A small contrastive audio-text model, trained from scratch: text encoder width 128, 10500 steps.
Rows from block 6 of the audio encoder of a small contrastive audio-text model, named by matrix and row number. Rows with one number belong to one channel. Each number is 500 + 25 x the weight over its row's rms, rounded and kept within 0 to 999. All counts start at 0. Numbers have three digits each.
Before each channel's rows are labels from the 100 clips, of 14848, where the channel reaches its highest value: "strongest on" is what is common among them. Only what is clearly more common there than usual is listed. The data: drum patterns on synthesised drum kits. In brackets: how many of the 100, against the usual share in percent.
# convs1: 3x3 conv (encoder.blocks.6.convs.1.weight, 192x192x3x3, each kernel summed), inputs 156-191
# convs2: expand pointwise conv (encoder.blocks.6.convs.2.weight, 768x192x1x1, transposed), outputs 164-204

strongest on: snare (76 vs 50.2)
convs1.176:510466455494482527444541495511512501513468463490501475451528464471511498471514411461517464496486519488446506
convs2.176:450460483532435484484481486533495490478458480546506479480530491446501518497481470485458448499520502499479478464521475516499

strongest on: ride cymbal (100 vs 18.4)
convs1.126:493461502468502495470442469516500474535529387497492505502490509523486488521518466463486494490485508507495446
convs2.126:525514461488425450484503511521519485512506484504541491496489519456547500504514508496492524538522521489514487513505533459489

strongest on: closed hi-hat (77 vs 36.8); tempo: 160 to 170 bpm (27 vs 10.1)
convs1.158:478479489506503435455466481518523517479515494525526476518526502539485497502513520531529495430496521526516514
convs2.158:500516509470430461481511474509473510512485481476536478481427500480494497490488535508527515492532448470508473541510503518490

strongest on: clipping (67 vs 7.8); text has "clipped" (67 vs 7.8)
convs1.105:510487513528522531504494474503507507516539466493527512484504493534502484515457510516468495514483478492490452
convs2.105:477473513492509487459522478493522556530496516478479459462502440457525514481483480533491530552451486484487546483448509473505

strongest on: tempo: 70 to 80 bpm (32 vs 10.1)
convs1.15:480456489446486502523499506538503520459456516526496461487499510464491497466535493485471489510491463469542521
convs2.15:521502516469506498482536507488494514519469491471473500513499441493498470504497502531472456537435496528458474486532501493501

strongest on: tempo: 100 to 110 bpm (30 vs 9.8); pink noise (26 vs 7.4); tempo: 90 to 100 bpm (26 vs 10.2)
convs1.140:457492519446498488498499509509491490527459502470493504511493488474465509494510487503508491515505488508515492
convs2.140:477510460475510476484479456500510478478532468491475470486515510502481457492512490477512501491537546479517553516483488499545

strongest on: clap (86 vs 25.1); dembow (38 vs 8.3); mains hum (34 vs 7.8)
convs1.62:489473521435517468520479495445467497480504519532489498517490494527516475497533505481498464522512499444499518
convs2.62:476540507509478488508433489478544464467489491515534533495473515504529510501499527515513448464512440490454500473484512423488

strongest on: clipping (100 vs 7.8); text has "clipped" (100 vs 7.8)
convs1.148:492478499471496522487506534466458501502477489467449501513493477448516485490483492498451465465511500467459457
convs2.148:539474524499460488474509473480480529479525492521510487501432509554521519504522469528511497496491507536447511477533537521481

strongest on: dembow (34 vs 8.3)
convs1.47:480482462493501498521479507485451540501484476541490504534478513528460491499497504478502449498477520495512485
convs2.47:517509571495507493491493496531484476509483543549491521528490466500566540470520476452492451513463457512492487497456517498501

strongest on: snare (94 vs 50.2); cowbell (51 vs 13.6); half-time (31 vs 8.1)
convs1.141:503517486528501502516499487492460513538482454530497569526492529478476511478519494508511502472461516492479548
convs2.141:484465496464505498453488481518473466506510495510463485498518484496518503478512484518488529509461492488478510474523505508458

strongest on: tempo: 130 to 140 bpm (36 vs 9.8); four on the floor (35 vs 8.3); clipping (25 vs 7.8)
convs1.17:464502477494515486484495488499449484487499518507500509525484510518477520517497488476467497498483525542488500
convs2.17:495540516526494471508526484476485493542538499437508493519474529490515474474503528461485509507506491483542509502529498475490

strongest on: snare (77 vs 50.2); muffled (low-pass) (35 vs 12.2)
convs1.68:527528484487512555491553497498529494498499462488473493462480509484474497496504459511486495574442501483491486
convs2.68:468478517504456451541566515509525496461446508518524519489478533510490481446502488484476474551496425528512568527510511504492

strongest on: dembow (47 vs 8.3); tempo: 140 to 150 bpm (46 vs 10.3); march (45 vs 8.1); tempo: 130 to 140 bpm (33 vs 9.8)
convs1.108:545516510489464501528479464466489531512495472509506511517507521480506490501538549474514502505456514506492490
convs2.108:496541532506524473487474506540473526519569543510474496571486520487537460493517503490475464518429496484510541478525476470481

strongest on: clipping (99 vs 7.8); text has "clipped" (99 vs 7.8)
convs1.56:517426493501504496487544497485536478519513510456492491512525482487511503511470529386484501482498486503489481
convs2.56:483515509527475500470502508520489520532450507536481468501464451518510520503482526488548523498487506458507503525498510480503

strongest on: crash cymbal (60 vs 20.1); white noise (36 vs 7.5)
convs1.31:473497529494500497506471490556489474506487512530538462488516517524491531516484480481503569507452526521483538
convs2.31:494544459484456496554480492515509516501444469507472492460507530512467472450506508520449525522487490498474459535512500484458

strongest on: mains hum (84 vs 7.8); cowbell (41 vs 13.6)
convs1.82:494523501518520517489547483464513510486464511521505471452460486526498492481485435526422483508470509493470504
convs2.82:476498510492511483519485530464501484492477502504536496450534484520514461475496472496443492503515494454510525473488457479469

strongest on: half-time (44 vs 8.1); mains hum (42 vs 7.8)
convs1.169:491510531447514441502487517499493499562515491550516477475477485511445488457553474498506490480445515494465505
convs2.169:496495517475494500546493507474475515519474478484542490493481515508495496517507528515511510496500493480518531515542490514491

strongest on: clipping (100 vs 7.8); text has "clipped" (100 vs 7.8)
convs1.163:476489484474508447494534520486466511499461518475496527456454503505529488549472516466493478460485484524523504
convs2.163:510497491501498468501500516514527544481504526518522476518440486524483515533522453469480489535517486495502521511503525469465

strongest on: bossa nova (42 vs 8.3); tempo: 150 to 160 bpm (33 vs 10.1); tempo: 140 to 150 bpm (26 vs 10.3)
convs1.65:472499528493472508526500461427488538474481488513527493493492491515478518514488517500475469499452448464517509
convs2.65:503486534530521525482517452481491546514523493494454470485510493537541496531516523488515516441484517467543467471523483499449

strongest on: mains hum (26 vs 7.8)
convs1.24:469474473493473476514450517460440534455476470461496503505525486472522497488514448496514496480498488466478492
convs2.24:499540531481505463502552507477458518494576501467530532539453518472488488491529558495482521502526477508487431511476476519507

strongest on: ride cymbal (93 vs 18.4); tempo: 150 to 160 bpm (38 vs 10.1); tempo: 160 to 170 bpm (37 vs 10.1)
convs1.150:514499514579526510507479506516468557489490480527506534474490502481451491486515510475493514560498529527489490
convs2.150:494441502486494495525509506519450493516489483463506479497495507515481522461482517510503511502490475492489515514523503468441

strongest on: half-time (35 vs 8.1); tempo: 150 to 160 bpm (34 vs 10.1); pattern: random hits (28 vs 8.4)
convs1.71:471505447479476515508480508437478480489515507473485495490518464511465500490479501489522471455455503525494509
convs2.71:511460511461514502489464521504505518503534484527508498511497501504457475471501497519488539537489489479478501483518481499487

strongest on: shuffle (100 vs 8.3); tempo: 150 to 160 bpm (37 vs 10.1); tempo: 140 to 150 bpm (35 vs 10.3)
convs1.58:476471527477547475515496444533463509464476497467490499478476515460469468535540499507536550527460483517493489
convs2.58:497499531494509485494518477448496525535500496503541524472517526501482473508482456498504451521510480514523493488448461526557

strongest on: snare (88 vs 50.2)
convs1.40:490480480505530484494440508495449480506463468524495461496495485499476483483504476498513460518490518511476548
convs2.40:504560473515475466516470494527541547478464513524528465512457508531533502526515467510492529533488504445488504505515495480506

strongest on: dembow (75 vs 8.3); clap (51 vs 25.1); rumble (36 vs 7.1); tempo: 160 to 170 bpm (26 vs 10.1)
convs1.93:532467514503488454504420501467495478525511484469493500503521475486466486453467530495522513476521482521510506
convs2.93:515509483495504465484497506524479486524537534490530478542469541474519494469516492466474467475506538509488524486529462475508

strongest on: clap (53 vs 25.1); rumble (39 vs 7.1); pink noise (38 vs 7.4)
convs1.6:488446471461500492481479526450513500490506490473503462448516487482501488509485489473466525456509522506481462
convs2.6:509504502503487473535516492526491487547538443526508490491486501490464504499527484539491463528488472498506503482541524471538

strongest on: cowbell (98 vs 13.6)
convs1.60:523515511477511480474514501488492487511472488485481522531502523490508511473499514512478514472459479477493557
convs2.60:512484464445494517515508487523475498481475453507482486514516493465529457474507542484516554523511484541497477481475543537518

strongest on: clap (59 vs 25.1); dembow (46 vs 8.3); tempo: 140 to 150 bpm (36 vs 10.3); rumble (27 vs 7.1)
convs1.152:492479491511533403463412536437492486542514496522499487457516444503500518512503470470521481479485502510472541
convs2.152:501489507517489505497493518473462481495543492494535513480497511499517508502500483434485463533498538506515523484531439496476

strongest on: cowbell (55 vs 13.6); clipping (50 vs 7.8); text has "clipped" (50 vs 7.8)
convs1.25:496485495502542498497488489477487469515456487513473478469506485517502490466514455461481476495416500502469501
convs2.25:494500489508490524485520495558471488478491469516461507510532499477520518497486465483445480533440479489493502483495488461492

strongest on: tempo: 70 to 80 bpm (38 vs 10.1); dembow (30 vs 8.3)
convs1.135:529534556479502469481512487435522471503513508514518488498526489491506465532508502545496512483510492497508503
convs2.135:497496527505487471464504478477506490517510474481470487477490487491515510502485493497509531525429559463559488472490498495459

strongest on: muffled (low-pass) (71 vs 12.2); march (44 vs 8.1)
convs1.0:505463523489487491519460494509471496506489538513516497482477503519434496493547519487484492524472519500489498
convs2.0:498497521465436495523517477489506504485514502482521469522505500457500485471490472510458495529494456468512514520502489539517

strongest on: random hits (39 vs 8.4)
convs1.154:468512507498473497510476512434450502519497496500483500482496467468488500519514482501515450492514475517499533
convs2.154:525508486480505452517491513502488473493489469458494506506531528519479483496555446498483517534461513471545474530524443533463

strongest on: rumble (27 vs 7.1)
convs1.57:494511493480500486500459494526503454486504488551533497513486500466483496466540484479461494496516526502477508
convs2.57:479485470499495535526525490520508514507531507535487494519495498481505535505523527540467517491518477540518470519464518518465

strongest on: cowbell (39 vs 13.6)
convs1.115:521514491482491492539508498510505511503472500486479475505492507467516456532442539508453498500478522536489471
convs2.115:473497522522499500493516529519491505522522522468517510483500545504473459468449484509491473533470491562480478549507497508519

strongest on: pink noise (29 vs 7.4); rumble (26 vs 7.1); five-four (26 vs 8.3)
convs1.99:496484511465508491461483508496499483471437478528515489526502510483463507497483461483525489525498491470479526
convs2.99:528476455471502492552493487513451519484505453526499505491476507507490522514489480493548490499508528499498487525523486513475

strongest on: open hi-hat (97 vs 30); closed hi-hat (64 vs 36.8)
convs1.10:504495480479523494466475501529490506487490536513498535486524512538485476480542502523471491444485486506488505
convs2.10:496533455524572493530526464489523518481462488517466564512483489517503491495484481444464488473489567495511470505506479482461

strongest on: tempo: 150 to 160 bpm (67 vs 10.1); four on the floor (58 vs 8.3)
convs1.170:530480520508491500481457494500498560542518509489548457509478498507505460516505461475535492506475504525490478
convs2.170:500532510500510477537479479498456520536501497510467486451497507488504451503519475509491506480509519467515528498498533501500

strongest on: reverberation (100 vs 35.4); text has "room" (100 vs 35.4); text has "reverberant" (100 vs 35.4); rimshot (72 vs 24.4)
convs1.146:505385491501503498525477488488518493498504479488504462514514484510537493483509550330510505486505506491494504
convs2.146:505496475516452522505479541504480486489510494530510464513458484522517506500485493496515499433513503505468499487515471505503

strongest on: closed hi-hat (64 vs 36.8); reverberation (60 vs 35.4); text has "room" (60 vs 35.4); text has "reverberant" (60 vs 35.4)
convs1.179:491470532508511535493507498512488496446490456501486533525521468498532480522495516498456501452551524522508464
convs2.179:491513471512443466498467480552488491547459488501509447503458513508484460471499523513513476476510489474475514527500545515462

strongest on: open hi-hat (78 vs 30); half-time (38 vs 8.1)
convs1.136:502493489500499530504502503503524477467480505500470501477499526498494474480499509495511515547488532511502523
convs2.136:412486522524520467482505472535490501518508471503511494559471517449519497484506506484501501481521539453513499484478498523490

strongest on: reverberation (86 vs 35.4); text has "room" (86 vs 35.4); text has "reverberant" (86 vs 35.4); rimshot (57 vs 24.4)
convs1.67:468468531470493483513452517519444492516474490527495497479493536509526540495490498466502506485548522546491509
convs2.67:500515499555492486492524547507530487475497472510491514504458473495519489500495480497473514543446514519477515496552502531514

strongest on: four on the floor (37 vs 8.3)
convs1.42:453486456482496517529514523405465544520497492510505473510535454487496554529510485491530464507502491476469501
convs2.42:484494467510525523539478524507476490515502500503525529505531534498501478474507528507499537494527486479470526479505504474495

strongest on: one drop (25 vs 8.4)
convs1.73:530494530514515506492465487502512453490482468476521486524495470524518499510489499505517500479491497493539444
convs2.73:518509510464474510514527474488524487518500532508478463491510526509524474495513462531488479462516466536473500515480528489526

strongest on: clipping (41 vs 7.8); text has "clipped" (41 vs 7.8); four on the floor (34 vs 8.3); mains hum (33 vs 7.8)
convs1.122:509470499452464490516540509483509534516452485450476456499509455526476461534476522486512490482490526485502443
convs2.122:523534465473513500499491507496557552486520520495475512476532557558506483532477496480507488474535481497509492504479519543513

strongest on: snare (81 vs 50.2)
convs1.88:491471510528439478485512488492507536546517483483543470481522500505513494465512430513481515496486488500448490
convs2.88:493463480476482518486460529481465482471516502490521553478512492511515469460438498469502504526505499489465484478504476509490

strongest on: tempo: 90 to 100 bpm (47 vs 10.2); dembow (31 vs 8.3)
convs1.101:497506456516503487542517483488424489484456478497513516461548437503526514512508506481517480512491460442525551
convs2.101:527547479509501516533455515549484469515476490509525507483504482468493541528549517515480502527509450503505513512538496496513

strongest on: clipping (41 vs 7.8); text has "clipped" (41 vs 7.8); dembow (40 vs 8.3); four on the floor (29 vs 8.3)
convs1.98:496509519519508514487490508487495471511493499478486506475475489505514492489495508499482484468483517498512488
convs2.98:505525508539507515494518445509544520492511543490479483513492520496527538530525465495470450483488495518510500505497517486439

strongest on: snare (77 vs 50.2); reverberation (66 vs 35.4); text has "room" (66 vs 35.4); text has "reverberant" (66 vs 35.4)
convs1.8:510511510493468495498431516506503485471540443512509518498506516505524478522516509503495538544482492516524495
convs2.8:504548468473507499526559518518479468514496510449516487494529533501492505498496498510480506551525475484469510488485508476487

strongest on: dembow (62 vs 8.3); tempo: 130 to 140 bpm (40 vs 9.8); march (33 vs 8.1); clipping (26 vs 7.8)
convs1.100:500521482494516489490493512478465465519460500479481514544487496554512480517505504487470525475493517521536483
convs2.100:522560519571485524495550494525536520503482531484497461472491516450533527567522489519515470470508478477508496509500505467493

strongest on: tempo: 80 to 90 bpm (45 vs 10); shuffle (31 vs 8.3)
convs1.159:518483516479502542509511537491530512489529473474499527557504509482499491463519542517501498501524474466496523
convs2.159:493466516517483490538501458517484511498502556491473503528517491540503462507488506493547495508448509505520519508488496490389

strongest on: ride cymbal (99 vs 18.4)
convs1.63:496484449495491472497466513432493537484484495514505476476500465451457482474475489530518440495451527498521511
convs2.63:459520508484478513533484505528504472515483466465471484466486504473503509502490561499519530512530492472516530509523519478461

strongest on: rimshot (67 vs 24.4); rumble (43 vs 7.1); pink noise (29 vs 7.4)
convs1.80:497523504526498504528440547467479496509466520489469483500511477493534490499515513500499472530446471518486523
convs2.80:532499511475501536471482524497486514487539503499423532461500495480547509482491510498469510527439513521509487472484477523452

strongest on: tempo: 140 to 150 bpm (42 vs 10.3); tempo: 150 to 160 bpm (34 vs 10.1); rock beat (27 vs 8)
convs1.178:495502512505509501520457503488466522487498553533498483483468484514483506476513490482489507502439560513510508
convs2.178:500462505506484484551544494505439503505502483470513494485461477491460463459517494492449476526478530494497533472526495493479

strongest on: five-four (38 vs 8.3); dembow (32 vs 8.3)
convs1.114:499500486469475477523462504515489529515484475522459479479515481513502543522488495513480480475507451514538480
convs2.114:527531506508454475509493501495515524499472523523479481493483514511515522526483483526530469538498462486493503552498465543495

strongest on: ride cymbal (91 vs 18.4); tempo: 70 to 80 bpm (33 vs 10.1)
convs1.137:496484500477496508518498499516505512518507554524529475530471532548507487509514521495467483512497502492515480
convs2.137:513537503482457503495498481498520520506437508478519483492484507504453481516504525503518427487480464474496554527526502507505

strongest on: tempo: 150 to 160 bpm (29 vs 10.1)
convs1.59:499522512516507524495483514506475485494479518515507514472484500507468486502508491535490500522477517495521496
convs2.59:408486502489527478477496467513510519525495479434486524488470522490468489487493514477514482479494513464490487491498508490484

strongest on: tempo: 160 to 170 bpm (46 vs 10.1); pink noise (26 vs 7.4)
convs1.72:515502516582493507476496525515485493513514485496485501505520526490458478455507510484466491532474502544469496
convs2.72:494481495521487519594485482532519470497491515494524475489530502486453521496485463491518488501502456498472520507476486502499

strongest on: clap (65 vs 25.1); march (53 vs 8.1); tempo: 150 to 160 bpm (33 vs 10.1); tempo: 140 to 150 bpm (30 vs 10.3)
convs1.36:484496474509505472560491483500504487469475496478490509487518481490522508465462488506533420496489419516444498
convs2.36:526432537523517505460501465489471527502535506524518500493511447494524503468492481531499508498511514485496524478508478545499

strongest on: random hits (38 vs 8.4); pink noise (25 vs 7.4)
convs1.81:461526510508547488533469499430444545520474549510469498498497474492487505492523496501457498519481476476457505
convs2.81:454458524471487492518543483496484476491519481497453467480498479516535499492521460528511493527417489483517480530524507518481

strongest on: tempo: 90 to 100 bpm (37 vs 10.2); random hits (29 vs 8.4)
convs1.110:510492519471481483486517504512530455493473492485472478477561465491467495510466520485517500478496508521492510
convs2.110:477577468478506480488511495501559485465503505467494489531514497459443505496480477481496486513509532503485504524518504527531

strongest on: closed hi-hat (72 vs 36.8); white noise (34 vs 7.5); tempo: 70 to 80 bpm (34 vs 10.1)
convs1.182:466469523477515478493478509449479495491499523474503456456477498501508520485467471497460500511476479464519499
convs2.182:511479501494464502508514439472479532490522462509489497490452503494485519509492480474495493478495532524491504542452539512490

strongest on: four on the floor (28 vs 8.3)
convs1.191:459511525463527547492535534433510512488494523499531476487484442492516493471501501522488462478502493521498507
convs2.191:485511505457485518531476475494520487508512495460491495488490463472462510511460575530516510487497513473528503487482486511495

strongest on: snare (92 vs 50.2); cowbell (85 vs 13.6)
convs1.144:494470502497512516483513456488483493491481460463513510518475512483520507474480488475517526490463484466438505
convs2.144:503506464493447486537480524512489519527518503470512537505484491554507464499484486511487511493536495533490520497502516499472

strongest on: rimshot (65 vs 24.4); clipping (53 vs 7.8); text has "clipped" (53 vs 7.8); rumble (28 vs 7.1)
convs1.52:490491517505522510504506523490458521499477524496504522493445474525511468453530493477504480503518563517536510
convs2.52:484498502510484452497560465470475554471487533499501511539499472484493521490525479536484525519497448498494547516490487494491

strongest on: dembow (61 vs 8.3); tempo: 140 to 150 bpm (32 vs 10.3)
convs1.76:490484513496548484476496481472531516495464489477505514522490504538493500544482499506478487474463492470499484
convs2.76:508545554530516491484458503510501495507469525467480483495499501490523532499528493498510443505470449458522512467492462488462

strongest on: reverberation (73 vs 35.4); text has "room" (73 vs 35.4); text has "reverberant" (73 vs 35.4); waltz (35 vs 8.6)
convs1.186:521460547525501504521441468471504564509488485498512513517511532466483471462528457469506480525480522512518488
convs2.186:525456519518491482477508514485466493494531500452468478468497549494507484502501492467470513497519517558500470431510514482460

strongest on: rumble (45 vs 7.1)
convs1.49:494481493506518508533488528505502484508502505482497488484486484501483465448511467508467519480521529510521439
convs2.49:501517521523473454557512468525522486507494477514496505508440527489497524434497474488483460546506415505465551516517486499510

strongest on: cowbell (57 vs 13.6)
convs1.172:483542461484515517522511460498494482534522497527502509534494440529492480506502502477526526526489520535476480
convs2.172:533480523475461508512482513523497551507520518455500501495471523465543507503527488451506491478489503487499496503477482459497

strongest on: ride cymbal (83 vs 18.4); clap (72 vs 25.1); bossa nova (32 vs 8.3)
convs1.38:485495499528454507505521505495469493512439509465530469484483450481455488466499498492503473526435446475481509
convs2.38:541498532503503492474461496496508521475473529552499487473510498515470542503511518478503508511481466482502466503520498494453

strongest on: mains hum (82 vs 7.8)
convs1.185:507474469463531514517529453495512502483478483488480508509496502508516506512477518468483498467495450453494508
convs2.185:532518491509502528536510509505533517522463531546539465472524484532514487514492495502527503530487499481530496546468509528485

strongest on: open hi-hat (92 vs 30)
convs1.75:519465519499489476553487512503510498475489475464509506473535517478514530498497483443554479492536494515487559
convs2.75:541486519512532504513487454526502500515524515480471503504498538503489479456479458520471501496514493491499509507531474478501

strongest on: reverberation (100 vs 35.4); text has "room" (100 vs 35.4); text has "reverberant" (100 vs 35.4)
convs1.13:488421460480502497514494502520500516514480486489497513521521528512504514494499528382550516530475506476504494
convs2.13:499509523513502522487479522504490500512517536504479503477494459530524489526460492524467499490479515523501476554482489548480

strongest on: shuffle (32 vs 8.3)
convs1.130:468545511479486487493480520472501494506507456501445506485486500506521472456528444506519456480490505520501505
convs2.130:499483515511466458513487517488490488507518473503491503475511513484537519475499505490503465520516480517486469516494515506515

strongest on: breakbeat (29 vs 9); dembow (28 vs 8.3); tempo: 80 to 90 bpm (26 vs 10)
convs1.165:510494514529526471487489508456495511504507507490521513518486474544480484475485504487480497459487513510501497
convs2.165:504526508529472493515521487482498481446505539511475516514511508493494507476523469488459501477448481484472497487501511457449

strongest on: clap (74 vs 25.1); dembow (45 vs 8.3); bossa nova (28 vs 8.3)
convs1.184:517472508486468536532492518481524494491496517447521477490504490493496507487548451505456515499513463478502500
convs2.184:494490521505484486497469507516519486509494432497448491506467445472524518549516525543500493529498490502479459484518505492504

strongest on: open hi-hat (91 vs 30)
convs1.90:462499530522460425497508477475526487449498464495546538433516474477487493507518459485484500472497484537494499
convs2.90:506516469502529517517489513489492484475519494502493522496483496514545491509509469500494467515462525489488525467455470492493

strongest on: march (64 vs 8.1); tempo: 140 to 150 bpm (38 vs 10.3); tempo: 150 to 160 bpm (30 vs 10.1)
convs1.162:478472502533456513489507467525448491473499483502501506536498465493499462520506454482514512511534554527491499
convs2.162:487468473497502452489478520548469497506450512541496497476491468472473518461478501528482484527515465516497515516503486482474

strongest on: open hi-hat (100 vs 30); four on the floor (31 vs 8.3)
convs1.79:522504529502502476514531523511476491489497521481533491482480496508468482508469494480489499515483492487516483
convs2.79:436513522522542479488487469480509498496488509479451496513531537449516474510497473492490485521470492462490460499492536497482

strongest on: tempo: 150 to 160 bpm (44 vs 10.1); tempo: 160 to 170 bpm (35 vs 10.1); bossa nova (29 vs 8.3)
convs1.180:511480477529463489509513448544475515482483459527480520487514536511520542491475508486503465475464489509516501
convs2.180:510457531508465521478514535461483498563479552460578466466482525550504480544509504503494483479487514519515489503497521499472

strongest on: rimshot (53 vs 24.4); waltz (34 vs 8.6)
convs1.2:486519503453504476471457444505513499398481459517507523488489472495499488486458516499513510487488476502505478
convs2.2:479490533509525516485511489488499484506517530478488527481496514474465492468527485495479537521513467469507525466495528448519

strongest on: mains hum (50 vs 7.8); tempo: 70 to 80 bpm (28 vs 10.1); rumble (27 vs 7.1)
convs1.45:469477480492500491464446494482486499506498475466471484468513470476490506455504450482485496505479491501490511
convs2.45:510455493479514484531498535520454503512518442516514490455465476535466525452515509507469503517500498523462512474516526463512

strongest on: tempo: 150 to 160 bpm (46 vs 10.1); dembow (43 vs 8.3); march (38 vs 8.1); tempo: 160 to 170 bpm (27 vs 10.1)
convs1.177:494478462522534497466461526494458464499519478526499490441528445508441504427510478493538463481464475495482511
convs2.177:519493525462503510485506489512502520541492518497520502470526480529520477473506523479489519508503541467498528498504505510487

strongest on: ride cymbal (60 vs 18.4); rumble (35 vs 7.1); half-time (31 vs 8.1)
convs1.171:510453514485487501562515529512493538553471501477495539490484474484490480470512492458527499492503489504494538
convs2.171:438528485511496522475464497495512505513460505518513491456532478505505496487481492496468500535540481521476505508499531522540

strongest on: clipping (57 vs 7.8); text has "clipped" (57 vs 7.8); four on the floor (29 vs 8.3)
convs1.44:527506523488481508521516504510530498496484512464510471511487498501546462541467542511485532464478492501493462
convs2.44:493554496478473554484508497483538534521454547501542490499524546531496496523499488528479488528537499527542459515451502488537

strongest on: tempo: 70 to 80 bpm (55 vs 10.1); dembow (41 vs 8.3)
convs1.104:502515544479549460482490499464510510500511502524505495489515490519491462500545501516520485484484526482484479
convs2.104:486495510523493501499495520521510461520494487518429467491520489538544506490525490522499475482420504507528495481462476509463

strongest on: crash cymbal (55 vs 20.1)
convs1.156:470492525464497514486492511482502526536468498463482472488466510492491482469472518467530527541476511481502491
convs2.156:484491481517477471504535499558494488498471484479509465480470522527502486488494524500475518491525467518524531504518508498522

strongest on: open hi-hat (92 vs 30)
convs1.18:494546501500496508522507479525523480466488489482484508492504538487483492483482464532512506558491489503492511
convs2.18:436509477508544467494444458517498496504504531504521557465497518473479503503501510491500482490495500449483491515514505488466

strongest on: tempo: 100 to 110 bpm (40 vs 9.8); four on the floor (31 vs 8.3)
convs1.113:525493474489507491520509512498505500484520476493504487518481499481478469524508433489484487477452555510515502
convs2.113:481532460529489490491548495469507540500531517513493485498514486480477507510493478550525441481540533516497441478453501488510

strongest on: shuffle (32 vs 8.3); tempo: 80 to 90 bpm (27 vs 10)
convs1.138:457470488502459521511531511507486512522484491508509512477485478483510515460499481476526445487520506506507502
convs2.138:521496547498495468479505503537426522498511472512477517469466556496467554455490453488467510542498512495511525542503496504464

strongest on: shuffle (42 vs 8.3); breakbeat (37 vs 9)
convs1.39:465484478517501474492497506515492484517504457482520533476556465494528508498494535505509463515503468518513543
convs2.39:481534515505495518470509484464493501514467496513506517550474520509481511500474469512536508515525489499551502512482460475517

strongest on: low tom (42 vs 13.6); tempo: 80 to 90 bpm (27 vs 10); tempo: 160 to 170 bpm (26 vs 10.1)
convs1.43:478459515530473534501508501537502499490477464548510497464511490501487537492519489454522479517502525496510494
convs2.43:487468487471516497512516471540448487509471496564474488474513508503519508440466473417530463503506491495458523516514565523484

strongest on: low tom (32 vs 13.6); mains hum (26 vs 7.8)
convs1.7:531489527491485468508487502481522499509493483504477481507499494479508482522517498509497481486509518514476511
convs2.7:469498469527484454473480437478505511500508517472464465526495540492451497530526469503514501474518534506517495493476473538520

strongest on: five-four (44 vs 8.3); dembow (39 vs 8.3)
convs1.86:504511491490534485484479480549461539467480499486516479525510510462469482508515502528533529530516518487523512
convs2.86:502518534505522497522486488532511502520494501505495504464464488482486521484479481522484458485505483464487495546506506552480

strongest on: rimshot (52 vs 24.4); ride cymbal (41 vs 18.4); rumble (32 vs 7.1)
convs1.27:462507492468496513488518557493472538527440472527477481479491465516511505513531532452533500485477518481490516
convs2.27:476494487516483505481485472517512471513473519530462475498532474495519455489469481510490446525475464508505495558476455457485

strongest on: breakbeat (44 vs 9)
convs1.147:520494475491509521542489492537509508482522467452491508530472531491496501487502487518557504506539493528474493
convs2.147:453468446486499469453480496458497468508481465500474477509505546466500526487515510483541538518501529478529496456482493509463

strongest on: reverberation (100 vs 35.4); text has "room" (100 vs 35.4); text has "reverberant" (100 vs 35.4)
convs1.32:515378509483513494519482476504516505502507485495517491515504536504497486515512539338508524499462499493498476
convs2.32:510520482513502514523497499497481479492497518528502439507488497495502474488451454508477503492493513496516492485503500499541

strongest on: low tom (56 vs 13.6)
convs1.128:484519487457503487482446484530483496475514478521502496557485512516524452519524506507527527498547480488498454
convs2.128:491533496480473475506539470529528466538433491464509480457452549492473516525539468485459505526488468505507513482490511466539

strongest on: rumble (39 vs 7.1); pink noise (29 vs 7.4)
convs1.187:519470495511518528474536466501538501504500484545520489535486474480513494502502504488512478490499486498487523
convs2.187:511510522473466483473486498510463477528470504544487494446487469468510506482486518558506504487486486508495484515477501532511

strongest on: clap (64 vs 25.1); mains hum (33 vs 7.8)
convs1.102:478455508512518490495497554498501471527453512505505454463497423540525509505499488455534486488499495516503484
convs2.102:467501496490499520508461498502485474507519471492525543492461471493531507496501508506496513520533502512465522525513484512540

strongest on: tempo: 110 to 120 bpm (30 vs 9.8); clipping (26 vs 7.8); text has "clipped" (26 vs 7.8)
convs1.84:503539464474509527493473469477468487477515527493500528506476486511514470479455494486470536460544479508472538
convs2.84:514541559499491492491504506509543502537487548517503499507509485510522556516511516544487498533493491485532536512493465484525

strongest on: muffled (low-pass) (46 vs 12.2); half-time (35 vs 8.1)
convs1.175:473513510502499479525501528463490532519478564536519501492471484531469503501524527523461502509444501503520488
convs2.175:524480507490451481507517489524482459535499470486495495451473489515480479473515489510475462493483482460515532502530457488510

strongest on: bossa nova (48 vs 8.3); breakbeat (30 vs 9)
convs1.29:536509524469501487464521497409540552509497503477487525523529487471522472533520523518511500487462493487497505
convs2.29:491530471467500477491482446531511487504475477529470487505495498481477521459476515528565539477521545495498492508436545471547

strongest on: half-time (51 vs 8.1); tempo: 160 to 170 bpm (47 vs 10.1); tempo: 150 to 160 bpm (41 vs 10.1)
convs1.153:478457473524519478488540458511478480505488468506525543492529494525489486470514498457536481478511507502477522
convs2.153:516507483491496469503484416506522506526520472495521511538492481488474439516471519462498509489520476485508498487466475453515

strongest on: march (27 vs 8.1)
convs1.157:484451524494475499510467484544491509435495483549505503473490553475511527475511487489488462496541505503468483
convs2.157:496510501506465485518534496488476487517455522505479484551491485519499534479496477506524514532490498474478497542532509507514

strongest on: ride cymbal (38 vs 18.4); cowbell (35 vs 13.6); shuffle (25 vs 8.3)
convs1.70:477508533504517487521462452477490504495497566557527479501477486503502507468539488518492528535406512496511546
convs2.70:491495454506525523529518515499496500532488483517494525506483472469505482456572514526482474522509493473537461458548449501496